Weights of a small image classifier: activation gelu.
Rows from block 5 of a small image classifier, named by matrix and row number. Rows with one number belong to one channel. Each number is 128 + 32 x the weight over its row's rms, rounded and kept within 0 to 255. All counts start at 0. Numbers have three digits each.
After each channel's rows are labels from the 100 images, of 14848, where the channel reaches its highest value: "responds to" is what is common among them. Only what is clearly more common there than usual is listed. The data: analogue clock faces. In brackets: how many of the 100.
# convs0: first 3x3 conv (model.blocks.5.convs.0.weight, 112x112x3x3, each kernel summed), inputs 0-111
# convs1: second 3x3 conv (model.blocks.5.convs.1.weight, 112x112x3x3, transposed, each kernel summed), outputs 0-111

convs0.78:161143070126079118119114140140126124074176186137041056114117175153118128127122132118108167078126099112117151190084120138123142114142141153107113108147170159112143048097122163125154100156073125092047110143130093095134049108191137102143117154103132189137174107121109108136137124110158171180147134163127163166141114160084082134129145137072
convs1.78:124119100123144152146137141205146159058085114130181088116123190205157125101118131125115130085152142141100106133200155118120131094050133104093179147145110172153119106148113140200137079145130079159131133154171162093095130151139158187195152122129127152111130148154135062120127121132124115074136081102166148123123214130161106171107082119140
responds to: four ticks (50)

convs0.84:093092093152135167136143055099095158158156119109096110146125165130134102121115146093110139164197105111121119148101108114157111029134112086107131153042130101081085107075154144139127128146110134139133073133083060091086113081133239148128114093103165141093111132156055146057152137134124119116158164152168096131112122143144119130137116137128
convs1.84:116100117041162111135160117137119186123121119109140144113118220177129171124114153090135141141111134088120094118126149096161100143117126098075136122151113121128092073063107122169111084106123090127181124110135155105123135206127235120102087158114077169123118098099152070153142139137137112115123081151121110133163125176152147117224105154089
responds to: hour 1 (100); four ticks (72); minute hand past 2 (25); minutes: 10 to 14 (25)

convs0.39:101103113133125093090116091093082105149146095097088115116106137136132144095142110147091087115128099136108101112123116125124136092123101152185107106122057119122095115141170149079167093087141115099147141083158044114127103103159101140126049127092127127095051048098145113098088116073118144138129093130068150120049072142099162069108096186106
convs1.39:114116140154050128122137161176140081145129116130088140143199105116094125194082065132155099202115139140115184074190131137112137105120115108144130161111118144115139138160154149089136127135098174180053137144185057119101153083174131141199111125174160111138133133111090092149129128145145127152107163089106186123144134098125099088086072105159
responds to: minute hand past 3 (100); minutes: 15 to 19 (100)

convs0.82:136143157106106100050048086083134127175104077136136155093110107145060149122175104195078115113124111122125114085095127131100107128139151086120128113105133149141124085117090146045150153112160159089132126113109162176130119148049122056110164117147120129085092094146086121171083114104119151117145119141084151058133073153107133091118124178091
convs1.82:152140125065154136139062145100156195098080106102173123125115222089125066166071132128157121138169131142131182077125123121151131099085163144134113111130143109114129139157102148148125142088053116129225107124161174140168132223146175140100111150106104171104140140115138115127127118115124123136169114106161111071150157173124178151107118134093
responds to: minute hand past 2 (96); minutes: 10 to 14 (96)

convs0.3:117119173083105107097132047125130117082108156121115133091128093106085135123069120160098143151128167132077114105128128128109041109145139169092149134108149113061133051122117163079121146093109112157103107118149069114117180094066124077077146136081090053120116145110128110167150139081164123122175128105124163060117164076143090111164151107117
convs1.3:110083142134095121112131109153129154100130143129147193173110126122146104142055092100147131200114179084108134128177120134131102135074125097135120133122084153108119149138096149140114095119152128083131082118250096164125096137119097180182082122208119049153155138154110108145149163116163076155118136097171137131163133069136065137123145159144
responds to: minute hand past 9 (98); minutes: 45 to 49 (98)

convs0.29:149114136102145110143138103143132133135093100114099180108149104172104078045102145176071129146150123172124139127124098030089062074103068106145175071111117104156126099100107111036137113091153056132132121122125072154143125095108122098107079135142106096115088065113118139146121075105154162104134108116130140092070105145143128092148109120165
convs1.29:126034116184134106097123066145153102099142118139165181148127101214129102146092139206192070124134155128133092120138144152160109109099133126093151115116097121102111092155123132144127125151111091110152121116129204143096169129134106167112138102148050125184101134139114076118153110145113068118090091157157140075138090125196133171133174109084
responds to: minute hand past 3 (65); minutes: 15 to 19 (65); minute hand past 7 (35); minutes: 35 to 39 (35)

convs0.72:105169159182136143138127103149107124095146071100171100155098153124113118132101105091078151128145114091122075090124125135120066133111124158082056128137117124108121147111161157161081155087133183100078146187168151127124147130035112091108121169058141077127127066119126163128134118135137144128097053130147067105076102088113160182082144155100
convs1.72:082132169083105153083168118234097087195124071131163113072095133111118124177154202172186130116117168152145153102107127143144060074093116157136190095109093101088126123097105146101101134143131088134107103104144122149112169147102132108086139139122088132174114174100109080128118157131133158154159080130177099133166121140139125167139153159172
responds to: minute hand past 3 (65); minutes: 15 to 19 (65); minute hand past 9 (28); minutes: 45 to 49 (28)

convs0.60:105103100099132149127136144152089090139134114151131155078085118159134184112135115113116079153151122157118096101120169122156038175092156083144101154121135134074169013130168093103130117076105163129175142055119115127116100145104155170119131113054097118114185107200104111160082138103123143109097163129095140111088115151147141132154134200130
convs1.60:124138130157092110139146153151166208172139152142112167122094095174142153098098116109080117112156147153128082108126084135150122225081105158097097130172176155135144058110070073154118106105132117195169153125112134131183174186084144132144155117209094128107158081079147099118138155092147118128102107115117146097162083147113126131154106159082
responds to: hour 10 (66); minute hand past 10 (61); minutes: 50 to 54 (61); minute hand past 9 (35)

convs0.98:159188124131134119169118107131151096167136132092143086147089118186163034157167136085127150135042122170143124173147114101119136112160106126039139094135147077202136193147127141107128105080160137121092136121147158100140162103106069106172114142169125105136100118077080126179101167136199143149129120081136116113111102132159131113075104119113
convs1.98:112047160122083098130114204074052133191104094185152118057152129168120136140064134142098135161138112092100124168178147111143133104142092088126111108119204143067144044108138173139113148064111145143134142095122126152087129105140154111143124138157148113113075150115112126097119197132130150162153146115140127193113164139138167117126112149135
responds to: hour 7 (95)

convs0.94:115054140116129114064121182070164167118148129170170112102121143098114080079078112120088182139140081108144146128186114154080099109138080086119109107062089155162144092090112162092106112114155157129161077132086112137120076200154132125110147199120137129102095113098138126098112165095181133150192089112129127111115086148106185149136108165119
convs1.94:097050140125192118096125078174102123116090122159180125148181113124093146187125137136119116102112137133067117117199123128139142107075117121121156100194115113090157092101140118066116152085126111141117124124185144124115145152134138099171141140132178181116102126103206108128153161124133067139086068093155106126149164139135180203165184135175
responds to: minute hand past 11 (67); minutes: 55 to 59 (67); minute hand past 3 (31); minutes: 15 to 19 (31)

convs0.70:089111143070133062165134068178162107136160133122137102088107144076138105121135119143124108128127133083110075145123176112135118118163052146070085084083123146121103097098041091106178106143120146120101111152115091080085103120163115093155087104130102150135096052122130111119096089081174157149129059127151158094109069086109113134098090142104
convs1.70:156153128130183133107115149145118092124089129125193140111134142112090108158142110164158059112108149114140155141172092103150133160069126132123085128098144094131226174134112178110154125181100090121180117122164151065096098160141168196133139058125161092133136167119122155111112141188202127147112141129106121026134076115165138152119143138128
responds to: minute hand past 4 (54); minutes: 20 to 24 (54); minute hand past 5 (25); minutes: 25 to 29 (25)

convs0.56:113103163044070128110130066127115083102144143129116092089081145078131103112189129115132147132140159110111123134059166128141095123159060135064097093131116118128109079170148121090164106084135148110125127101159108156098175127054118095131143092119176063083152090152113129145106116153153157104186100122130137081071102134104074125100125185083
convs1.56:046103130115104120114141125146120098106118173211128167163140102107124133195140154093199110182111137158099094120143113120089107070098114183157166181171127112081159167111132116115125147112104119139159077112216135163127148127111102150200097118191122155129153126120164104113128130146121079164103116123175131074182149108191115133130118126180
responds to: minute hand past 9 (69); minutes: 45 to 49 (69); hour 11 (40)

convs0.52:112135129126116120120154077157118127119187112098113127173143108073146112095121090047070107136087076148160104156075123116124134132140109125118087111166117117121127133148069110178135117152124146073087099154143124141110130136124111089165085138112156154050120019148074156146109069100162170119177123083150120094067105072147126117193123123098
convs1.52:105121108138150094136177136164162157122110117192145095092109149128084114172138081113133030105064148125079146126167108176157104131115110128110164099162162176089157138123065153135135118187109129209156165062131086161091085117124116163133114116093090119153120179100122116078147188184142131118103134149140133067109123150125092147144154152179
responds to: minute hand past 4 (33); minutes: 20 to 24 (33); minute hand past 5 (31); minutes: 25 to 29 (31)

convs0.111:158096175173135074127128094197151118150125088112154106153121169163100086086156080134093163140177145102117137126094157047140126119167067097127135111147128097135105130153098162123147121165108103130124099136121093078152149064183127135088127114169114213085110111131100142058190113093115109156174088115129097101092055089175114113121114110122
convs1.111:102072157099194141101203116154146110097149125136138135113145161170099155154130127158157122152132151097089105115103131063147102182053103137005149133126140106100147167110122169110131140141101036096141133130118175094129119182126114113081125140113097131139180104136164083156089188127180140137110102162134105115171117129155139113187131149135
responds to: hour 11 (42); hour 12 (32); minute hand past 8 (25); minutes: 40 to 44 (25)

convs0.83:152152107111106147131117137130045130163163157115124162119096167180127138139167172097121150107055133109132182151165171142102118155134192151147150096136174145096161102094170130129087129094074172123115195122174123065085149129042127063131158092148119064153129154156136078153118129163134172115104157141126118120155136112108052100116148167106
convs1.83:140176147126162129188129123142142113111035157161096138133071147146139152161091158164090152132124117165131142116123113078124108095096151140126157106104128113084147109142122190141123093106034090137164146160090117113109111079083099107150062182175091119127154195146154196128144140085118114144167098090146130108032111138130147135080106158140
responds to: four ticks (52); minute hand past 10 (39); minutes: 50 to 54 (39); minute hand past 8 (30)

convs0.11:149118073123127139135166112130118089138189107129102107087201113120107121122132156136094191097113087143129124160107017094094163051136078130108125126113076105125121094133149159122099109127119146155124128122140120039138104076155154087152104111140146097114075140098139110095166118072095142166106147144048104121083097129146106101051134127091
convs1.11:126128084120107160131147099145084101146102140142133148161147129128104170123146122137102128152107108118106115133132088078146198084125069175168146122100133101114166117087083124121177080092129135092133121176148138064101106150123146166129106129132138122145164111138143116138069168196250109213134125150145151135135154103074048094118131201145
responds to: hour 10 (67); hour 11 (31)

convs0.53:142131119091106125106158157159113117154146092150112117105107092126077104122139089047129041139146122116133085155115183125142134122137072096087176100211138100110143077149152041088171134101128095053127082084120108151183099111142080114129108125131142209085108130156164163066104112109093161107098123135097109126108099140099108140136104124105
convs1.53:138110124101124176131126091159115134132147156090164131190115108111154142079087138122101032077164116165117156161122083090144138084151127128154113141255199157097100100131135061143126137084137119094091097079177113204120109090132181129142164107131161109126138133116135173101124114085140094145194122137159118097127122163131161141123118107126
responds to: hour 5 (41); minute hand past 12 (38); minutes: 0 to 4 (38); minute hand past 11 (26)

convs0.106:128130155111144088052166079180150149116146083116166105134134132133053120119168123180102073123118137176098110138139120126141113096107095107081055112148145094107115149092065138104182099153134131114103079144107094137125118144114132078084119152225123139112137069125143159110148060136176059126122097158110165103074069107133128111128115176113
convs1.106:161111192133216118149161131106121081088138174141134132113085109161206096092077122166094124112133119109117135121133127099134125172088130121132067080149176115179097106093130089158108136080113106145181102103106135135106150170144189194050093089110121132129130128155174140132098166121180157152088119166149135083151097148123150170159176176144
responds to: minute hand past 10 (100); minutes: 50 to 54 (100); four ticks (73)

convs0.7:135148122090142107111163103070096147144108143132110091108096099146137135053142082175096166153108172133107146127129150099086131132112097104132100147082175130154103094074124134074113120115093059144133137124144064135100130063132047145127172112161121173119071084159043125130143114141179127112142043122087151086099093125095145130168087160146
convs1.7:124044142118177144112149089171117098141178042121203093156155124191095144185120118178112113142149175094149090100189127108157152124133097168129133106093092146105168123118140147120129084114127121126130142077175172136154132151128139117115037123143118131118132132119114009137105168119113119141087119171107121113156108105158090180128124136149
responds to: hour 12 (62); minute hand past 7 (28); minutes: 35 to 39 (28)

convs0.22:080116158121154105133118065091129060087123142078085121108080124117133131144129119103093082142064072096144136160068166111121092128141121145095083078111097088133112046127024143145180064112185104096160142122142143138115124112093107070130107119142151082099155134145154064161100126106138128100105136155155136119101124159088082114117079139136
convs1.22:140128108152171105116162140111154121106100101146127141069077158129117183119138103117093119077129169111143164130150061145108087137117124170116092153116115122120150058130191171203142187156143140068131118119203175090072058150118140098104113082115095087108146174076103082106093139130121135088120129126149132077124104129153118163101167167061
responds to: hour 5 (56); hour 4 (43); minute hand past 3 (26); minutes: 15 to 19 (26)

convs0.65:109156149185123123108150167101089104056203147088122124099121163150159156077109106115092202151145108156120126084161138153117116122115112111150102063075128099107078086121093148103133107099157063124110164146152129098154175115135139124089172096157109164153157104136127120169104072116130183150151063142058140140070101142094106131167093160074
convs1.65:120108118148135127160170126178143121082086139135127183179123162138102232172143152122159106149131085152138163111090128127145107124123177179080180169176115147117140190089072197138159117192101060119145145122126098099148121149084139123179141128133123114150142100168136109144092148153126072129148068132100135120096174115080058103161137145155
responds to: hour 11 (43); hour 1 (27)

convs0.69:124170069052129111153149133142112092168178120073139120045144078101109139108156119089068108092101136149162121138075151135141112129123160121100100131096142130098133108123143138102167134062130127136144107100117098071095096143092125087114139093102123105114144165133145119151151129075138171212092150182053077108112124131108094144109137202053
convs1.69:117132122162164144178171070193077103131109107118134148181114118114117136131117118113142106152084144136122077140137093116129203124104106124137181192140106150084130104122120139136206149155125117076097143138119116134123136134111127133119100141121102075165116116135139076097082151190113058218097113210115171091121098068127087107147140187173
responds to: hour 8 (34); hour 9 (31)

convs0.34:101144103169128061147135116158114104132117097132124109118121122083152125131119070096100149134086096161138092081108108077175111105082121122153134101148141070099073111122119137149105152138092019086083160158101071131126116150115124065082099109130084123047104087145103097133143114065121145142121218128142138098095098140137066105109149088111
convs1.34:165172114161186147165101141131078068119162166178188114135147115110115103180102158120153108109167132136148158083112134136185126074130118098123145113134112189148118125111121148157109111114101173175119176120138046174125130112137131213183166127133099120103099161112117125106110125147140129099110016138123128055095103180104075113113108131122
responds to: minute hand past 8 (54); minutes: 40 to 44 (54); hour 10 (37); minute hand past 12 (35)

convs0.99:115120054097141111114142153089128144152102153097093090056145130118099092157128171121167126145122123133093149160116045130159134094163100126119103121106164071097117148063085160113063043143089144121124085126159080132119140060117121172098202158136116128125132110113144104108143105106104153199134145111074153071156120174088102103119079127147
convs1.99:138090137110151121105130079090116177123145092138178109155216162214141138075059181156113149187116143169131130132153134086146155081106142098103125145113156156107123102084115107120093099109180157127147130164127085122116141126157109152124075096126110157148132120110159041160163118120151143152078121121118131163141161138045048125172111167143
responds to: hour 4 (32); minute hand past 8 (27); minutes: 40 to 44 (27)

convs0.14:169077115147127142093093106138116126158126127110110087141101119114090162158140141073145164113176123108131128078103138184140123110123168113104167118070117099108047127083161126169116128115153170080108149142113112083079088101072116189145112128137143151059161087178099119104118124157159119112141193120065043123110100167135152159153081084068
convs1.14:126101153118165112151127068122161130108164111136120104167132182076129146164156247138103139131129203091144126106108117097143114127109162145128152118132133114139090066129086111123121131100161072140124161109077173135167116134091131108164116189173091164141153098065140069177091156083160133114155068137066100148142186126177131119155121142099
responds to: hour 4 (42); minute hand past 2 (37); minutes: 10 to 14 (37); minute hand past 3 (31)

convs0.41:116105100132162115137097144082159025164156134123082115127140112135167142139138197137098129146115115112118122132134129108161117109148147090075099130059129096094157127091075141114150097122144087106169119181137149103089137040137141117119129161112088129113128100138028109144130142117081177149161178066149163121140113078079098137114048115093
convs1.41:140120112067180143093128112139187116158121117125103115116144192154059130095117180150173188085160151072101148093137137073154150210120124096080175090125174173152144112154160141151137132164097177149125138145135133161164089124121145109154158127131133109115207140112223111145117176124148131127162063122101134093132097101132161140168123146087
responds to: hour 2 (94); minute hand past 11 (54); minutes: 55 to 59 (54); minute hand past 10 (30)

convs0.59:147169134123067110116154043086120135111114111110124152140128092105064099068073132145077130097111138112139110140126115093116116128081146168086059114108134139115081079125164121129231122148159060134073112153181084128100108105168134095141150129077158149109148073095154138155109089107129111158118055122149135104094131110088096104143132070109
convs1.59:110109155117083080148158125159129137099099225116080123157092155172129104208089090142102114142107125102109146090131167111150118107140120146142121129128110170131132145108109169154125076155013118122089144107170100155141149177129154158142116125172035111082143145104186082097113139140110113134123134142181168124177098101109122191153139095159
responds to: minute hand past 9 (99); minutes: 45 to 49 (99)

convs0.64:086103100134084098123201100124141143168132141159091135113123147076074148153106122160107194147164141164143141136128150075084090144128116106126108108126187144121087109136138130090185120145034106114118056138114086149131052131189099116117109126160129170120102125124115077127110146074115147148132119127175206151117107157056146056147137144100
convs1.64:080102140076124147106183143207096146131160096139111152118155097082064149141183144139138080120118180083056116182131126103131116169054102123104167196123144150155117054117119126150127118090140063136115119085164126160136148157194131145139108125114104089146141153136130165159136173183132100121117105102161157159153111123204153139181123140112
responds to: minute hand past 2 (43); minutes: 10 to 14 (43)

convs0.58:119112085156124091086109137147070073156155087154128119072106150104153107104119118114122163093078107156111130101102055086091172063146105141123138114155139123122086120158137144126160072090129175125153160092128148086140135116056133060118063044159149093127157155084117123124137147075077170090123112143107124189131115131161094128126115183073
convs1.58:149112155135134204087124131122139095155107166124105142119161120129096143095147097109084179139147110100143130101099151110152149115110089110111134143146131130106176155097156114140174120179106081113145157142106166099181066165168122080156148066156135028137193129133111100055110155164176131183097138102132100181120147199074076151171112129122
responds to: minute hand past 12 (96); minutes: 0 to 4 (96)

convs0.77:131091192119135146127161108104115139098101063113169135142130131077130074103182132122083101139098080072147110140079130109111085086137136137130126130088080084122070114087106107151160086090182144086122152115136096107101126139080139095100117116118142115090163032170169124108152078144081074137100138154152112103073059118139150090116121196113
convs1.77:091134120112209138137105164226108141120139090163169091093143185141135165153106162197140169111162112103111150128142157142148133110093097111148164087060122111104148129102119139181135136088104126122095137156111161100143137149178219143080120147150098131135136139107141094113141110143119168097143079172199119086107117138151160117143169142034
responds to: minute hand past 6 (60); minutes: 30 to 34 (60)

convs0.2:163163133160103146058131132045077085150116134102033114101116090219159117063123099217138119140143121122096190089086131113097073117117136099138133107108158135167115077124171109071094129142130082101129137137128144147116117116102126090097134089127134132057072141108106126143137137111133142132109064169112148108114106105104149128105118164164
convs1.2:143123154062110121160073102128110131152112102137158130131128182219117067138057146122146145144114120134184080067074093103154127138120153109135158118125103060131124183112128131092097099084115079150171124126119196143108126198136182167081121129157088222116131145121162101104122092140149145123118116137139152124138123154063136150118127163073
responds to: minute hand past 2 (63); minutes: 10 to 14 (63); minute hand past 8 (31); minutes: 40 to 44 (31)

convs0.110:097084152107139134082175122149126125108125110145110136090145125122088097123157145090080082142120095135116115134097127157053075134106118145136097109092092156103116093107092094087121108069142154096092107071139117106177041128043040076090092110153089113131204116068113150143112161118110197127087130094147115144103134136127090129134109152114
convs1.110:083127144194110145123161126127076128089117155117130156152136118211140127112116136164182162152099142107129125121100162086116133102099116130059155178136093152085162088108103137141144071104127152099118078169120181124148175154093084121083131134185082116105102132106116073188116191143115102208189099098176127115176152076154090118102135124112
responds to: hour 7 (48)

convs0.12:079109146128132067087137112135120090145121218156223071091071131116134116114115060138084092142080132130126141103149121133099110131163102150107116119144143131100075097164074068157161081122158087135081130118103100107112138131105070110110152064133112139136170096103084127088086123107114166150132054142098174116118133161103122136175165145085
convs1.12:122096133120101153093144150169191132140131071153211123132123128123153132234145092180148158120158127072186137113104112099125114138102135100107161147110171103096117156123099140157133144133100089123206131071063176130136100121133097183083040109101112056144104168126144089152124114149070140122114162110138126134108135136121174134160167117150
responds to: hour 12 (61); minute hand past 9 (37); minutes: 45 to 49 (37); minute hand past 7 (25)

convs0.102:156134132080124134179201138125181110074131090159154104092135115126082125066075095151151117111114141113129124093088049098116137156126061103089113099123119173151076106141148126099139112045185110099084131091115161085123134162111134052105112095167152108126098132098139169145145116110130093155118071138091106092077146140054112166109139131147
convs1.102:044131170138136073102166121138160104123132118134132157144072148127088135118167118132117119107094124166170086131173163144059115134126134139104152182114143144126229129131108140113155170193130169117101104133107141113115133162111130161088115112132071012137132142133122122114120154213140125211080135140126088130164129088142106169168112129110
responds to: hour 8 (74); minute hand past 12 (56); minutes: 0 to 4 (56); hour 11 (25)

convs0.108:133148135073163036095102199117118137149145079129112114073132095107120141117094107140126149161110104093117110097128145144055103157122120090163090122071076200160164134116130130089104115150129121128118149083075126120140121087136053172076132105088084143139084179096115118138097144101156181158184165109092073097134138165079118137173108121110
convs1.108:093075113148125104094106086166127083082121129099139123165124127141144148145140059172174056128150115095157152066147112099118145110122137104124147195131097162146169162095049184113132134153102129174113168104152089084109122100135107122133079036142077112125115132149150082121133128116125102129078093118129119066094125096094118153100171090207
responds to: minute hand past 11 (47); minutes: 55 to 59 (47); hour 6 (43)

convs0.87:133068119102184135222103166084090109157153118156114114150128123051152122162135152161076144121069136097129123126104135089141078114118123115155124122056094078042159157075120173114136107088153095150185119097124116129121166124082166102122131129093115083119145111102083092167166129088144170132136160156162138073115094153113068116111090118135
convs1.87:103196165127159111131101130127074139125147102146255141101123122157108145119082196099177065101105163067145124105135131135161103092160065113136175142184097122103131179069136137102116185104120153125160102096131117163141110107129123048131132114116131167109116137138162172063111098114128089119149083122159114149160152158136150107133111107081
responds to: minute hand past 8 (68); minutes: 40 to 44 (68); hour 2 (36); minute hand past 11 (27)

convs0.86:133115096171089100118143107156123085104174121119111111088088129090157147117064105088088134113101109116105120125111121161162115124140084059122124091206169105096050099171104077111201116059117141139141099141120110123154180141154117089104090097109112115136145130090085098084100124120078154115194129134182088138114073152107157074147133146069
convs1.86:142102116061105160127138151128167151108161141116122152130103151157079118071135125098136112149173082109123130120129100127140091125132090108089114149228248188117167152098130173123115115175062164126132143047127107127150100150122131096120111077139130115155150161157125140034133153137175113123096156123181134137119127121091114118196116119107
responds to: minute hand past 12 (99); minutes: 0 to 4 (99); hour 2 (38); hour 7 (32)

convs0.20:141100094132095129075130114143138117104159075117138146105144088123151128151102139109102109112145086077105112124113110149100111124091147086085140029081119145088109061092168125114139112056129163067162121160099138075081057154066090115107129077104168104044111116126110127089152142133167129158141154137095057122098150133091139117146120122068
convs1.20:117123096129136121142132068183096077065125145144104142153109092087094138110089111136145101147097141112127097137117096070137128150122121191147182164101126120102103089152068146121145152186188076146122130104115150116105097144051123164164110162153052108142138090078096129162077195130166111171125074149138094133148131099172066094157112153084
responds to: hour 6 (40); hour 7 (30); minute hand past 12 (28); minutes: 0 to 4 (28)

convs0.89:163153145190116073115109104156147141085072083086095131073115137101073156130069151182106131091119111139109103087041038122104131141112146153120160115149138123138030086126149124110126158113155085101126131102123081096170118143105134090085149102130149138160086135100130111094133119124098129169155112179046094117113163151092132140120114162170
convs1.89:112132125125173112112100156099084096130172056116098145109122084089146089100166096140122090117138111111147100127253140086130111139099143131063116139106107123169253166116155123148140124088172108134160147173099117104097117143158110160158118164103128152091088132110134131097099091114109119185161099095099084149110140112184157086161109119143
responds to: hour 7 (62); minute hand past 12 (50); minutes: 0 to 4 (50)

convs0.92:129162117114107104097141122101119075132137059142109133092153047129126152110123039143109096171091193114145124064164121119118125124146129107107041062135117121100153128119099128086138148094081138082164099176140111119106084169121137095131129136104101111068075107103127116140120185093084122162188047132080157086137129148096139115145140132094
convs1.92:122102139106109095152074087177145108100068153128124132139091187132069097132116151122142152086111156186168166107125122152116105090119148145167160132142125148137103154147162128101151092140124102068170174099147109147111125141082163131130143130108074069255124172074075137107109120183155123105078093118094139105157128135125109150184115114093
responds to: hour 6 (53); hour 7 (43); minute hand past 9 (41); minutes: 45 to 49 (41)

convs0.44:119120076100089134153132078136108111158190092101111131122141124124156150137140110062104082152104089138148071115128122156095070133126097134186095101122065084131123180124142133142162122064158081105158155102103115156154063140169101117104075119146133086104141093114083099138115149117049190167127104117130140115075064113131099111143038129157
convs1.44:113122166169093129094141171127100180151076096204114111133138149157128164155081101104111160116125175163087164128099140102097150159145157149134155165139120166102100109117173100123119155065150159170128134094092075159134166175105073135096159044158177158140184141104145123153138140146099102144014145147153153125118190150094118115158142121143
responds to: minute hand past 4 (98); minutes: 20 to 24 (98); four ticks (56)

convs0.42:161134139055095126114093059170121095137115128072155075104133063145095153128122142199113149145156140134097105097126207168173112099140117117156113108094126104162130100121101111101123153109150129149135122128104134112139043122031102092166105118185142122084100066120120088120112088126166103080112104116139124146110081081156084092139088180128
convs1.42:147152136084203187088128133102103124100095109151119131093136164238084156163084189159123087127115134139164124135137076132191129093111113154127144080121122076128119162090152095144125147097118090103089171142105221134126137102129125180108131133082131130157123143059086132105143129135115145155102083156129107117129173156097114168119203169116
responds to: minute hand past 3 (100); minutes: 15 to 19 (100)

convs0.79:102151111168132121095130128132115080082150068121148032078080143121108154085141055104116152094125117143100095153048128104124129095072089158119136072152092129113050108168131096167140087113140065132054138109077100117166106163173107107075139128110132098097150131100124111098137106077117151135187139119132136124119106134132094169130177154145
convs1.79:129135144125192149143132098138107123130146144171160089099153119191106137095147178151158116130119150124072110164136136104190107099106043125149143086170126097107110123080121130124159152164071112180169133164113082150093123157144101158116129067124077157116153144105151139171139120201161125151086005121117149091105112107120134126124151102202
responds to: hour 2 (43); hour 4 (39); minute hand past 12 (33); minutes: 0 to 4 (33)

convs0.85:113029112134193121166081148141140105140162133157086086141144123153091095138143134168090096106072099067136096157105081097121095085096119164141092109159121118148111070122076136094148113087148162114185115055159142068159194113127128096114158096134123118142116088112113142124178094076092158141170128151132141055115143084137109160116149147159
convs1.85:107071156155141143185173115105142113112102152119147144151143161201095163148106072102108133133139132082121148056097146100174158120153100191094143115129114160118093101166091158158170115142113107153140127106151183082152101153092143119153124151119129110108171132070175095165041151129169116106132109184084134053125152103129070153106141111057
responds to: hour 2 (78); minute hand past 12 (27); minutes: 0 to 4 (27)

convs0.1:140104112121094133141054113145155071178137170149138075090127110124183014119176090165115129162123150115142139153206135139079097093167132096142109117077133155133178135102106130105160090082120153101125151145153146100153154147102100134122122135142084113137071100141049116115136134105143183118112080112129131118091116102123132054048120102123
convs1.1:108104145101146163094157124092099069155139101110158108093118149131048113036084077169136155130099080156098089145194154141138082091079125130087188123129116100161166135103107111163129101150081128129137151119132166093101141151147149109131078101092124113114091151115169081127149144165177089116080146099162152052153104124098127186102171147165
responds to: hour 1 (97); minute hand past 11 (65); minutes: 55 to 59 (65)

convs0.80:105123105115171130099145141146116119162125140139118133105175128102109125130180138156075125098137108145109163196088050165151156101164125102155165084102112122069054130104166156159090114109110145124150174122133113046107127138121074141118114100119130096057109110156086131044198130075130166179112155172063093108120082165123112091117124128122
convs1.80:121120129163154170152149051165081062101144124117109170164145150077128158144146155134182131116114127140133106141059116099181158111109138107116128138117109119110079144159094161118134162117114092155118146152139138098108105105138125111113104135157093196158121065132139145174038193138127076183173084162077130084061138080155089120131189138149
responds to: minute hand past 12 (38); minutes: 0 to 4 (38); hour 10 (33); hour 12 (25)

convs0.26:098172082127100166137077169170092116100181142139090111140147146086124145151154123086164082141117126103130111114105071134095116108146123103143127093064148084038117119099144108132075128079180129073132163098127150115142157125138085135103160071080116082095197141145151076121111122110068149162152155150091101074147116162143116115082115089059
convs1.26:148102125172080127116075148127149127098033140137111102100147154127137146188136157128104141158140077146146185113094063153108127095144157127142093139110123198141079147154139099062146143163105161131159115152153092117104153131116126169255107199117161118136135117146155115142139127064100149146087121089102127100129137071108126141104134163188
responds to: minute hand past 10 (62); minutes: 50 to 54 (62); four ticks (54); minute hand past 9 (37)

convs0.16:123146086136149137151122113140095125096181113140111060114139145180078129132100140083106120092105084180138067142079108038117113122132112180121081133177095099140110122167155085134136088090140027110123095133142134138142151157133123074136131136104114057119057106091123175163095159107097170163165114091133153102124132125122097197146150154089
convs1.16:096127126099125153066131148114143161176102109169184116085129105140101135114142150082099129135158107191117139182184138152146087131105093140069103117178143092139186051075149120129140160154042109131110135155154129128115137164130155121166164099113090064110124164115174092104145134206103132177118107139180160122077108123143167188142156139165
responds to: hour 7 (62); minute hand past 12 (32); minute hand past 3 (32); minutes: 0 to 4 (32)

convs0.93:110125164149146144157137123108092108100113104117126097098109135112088109111145094112116096130134137092120133122084146168141145071128105121092131130185137160153045101140126052107129123128144112084047085095142141138126131167122146095131114084088135129058167103112187104064121028133045099154115123157121153123130088168113153093062065160146
convs1.93:123125120144185130143218131126133163152148094158130132145144109122121199151159094169129101102087130123124125095129147097107150117092136140120098119127189091112110179115106096117127104036129147100147206134169136124169139197116109180184116131115140099130221108123140101173084112130113145165133110141110134109076123099136232157097159157102
responds to: hour 2 (57); minute hand past 12 (54); minutes: 0 to 4 (54); minute hand past 5 (31)

convs0.15:064123163111153133088113080149131101112142101109178120113096117139112109136175148109138113119112129143116081098048173168166130131162089105136000118108124119130108121090070136106156123082170147133135092104114143137132170143079101106061118120179155154080147098131143080170076093113145194108133141086136122110108122088101148097129114181083
convs1.15:057144158189174093140142152186130133100134063172133096098103110125136104160055124141151127167181142148072137169152129131133128130109140190181189161147126146106157136133023222164129102104127116128128126142084121128053138147149127163126181121121064157164101130117140097131144139157122134126126127105152122184170119128142121168116123170142
responds to: minute hand past 10 (100); minutes: 50 to 54 (100)

convs0.47:121131093135168080132112119138162111118133137103137105119085109142083143134101109141101083110060141137165096143078080136146105102132162101099088111115164114110074126130130142163128106108093157126106114123102117069088135143130126077090085109171112107135052119060152142196027128031101132133152136142128139075123081133084082092092084135081
convs1.47:130111078040135155113122154184131096117089145172094099133118152211131118161083162033121114142201181109122133131122158157146074093149099083118105111133121129124132142149129108132111131143162103168065117167246139168125160118117151140150127099160149089099116142156117147125133145152120114121142104110185138115175175135152175178113152136148
responds to: minute hand past 9 (100); minutes: 45 to 49 (100)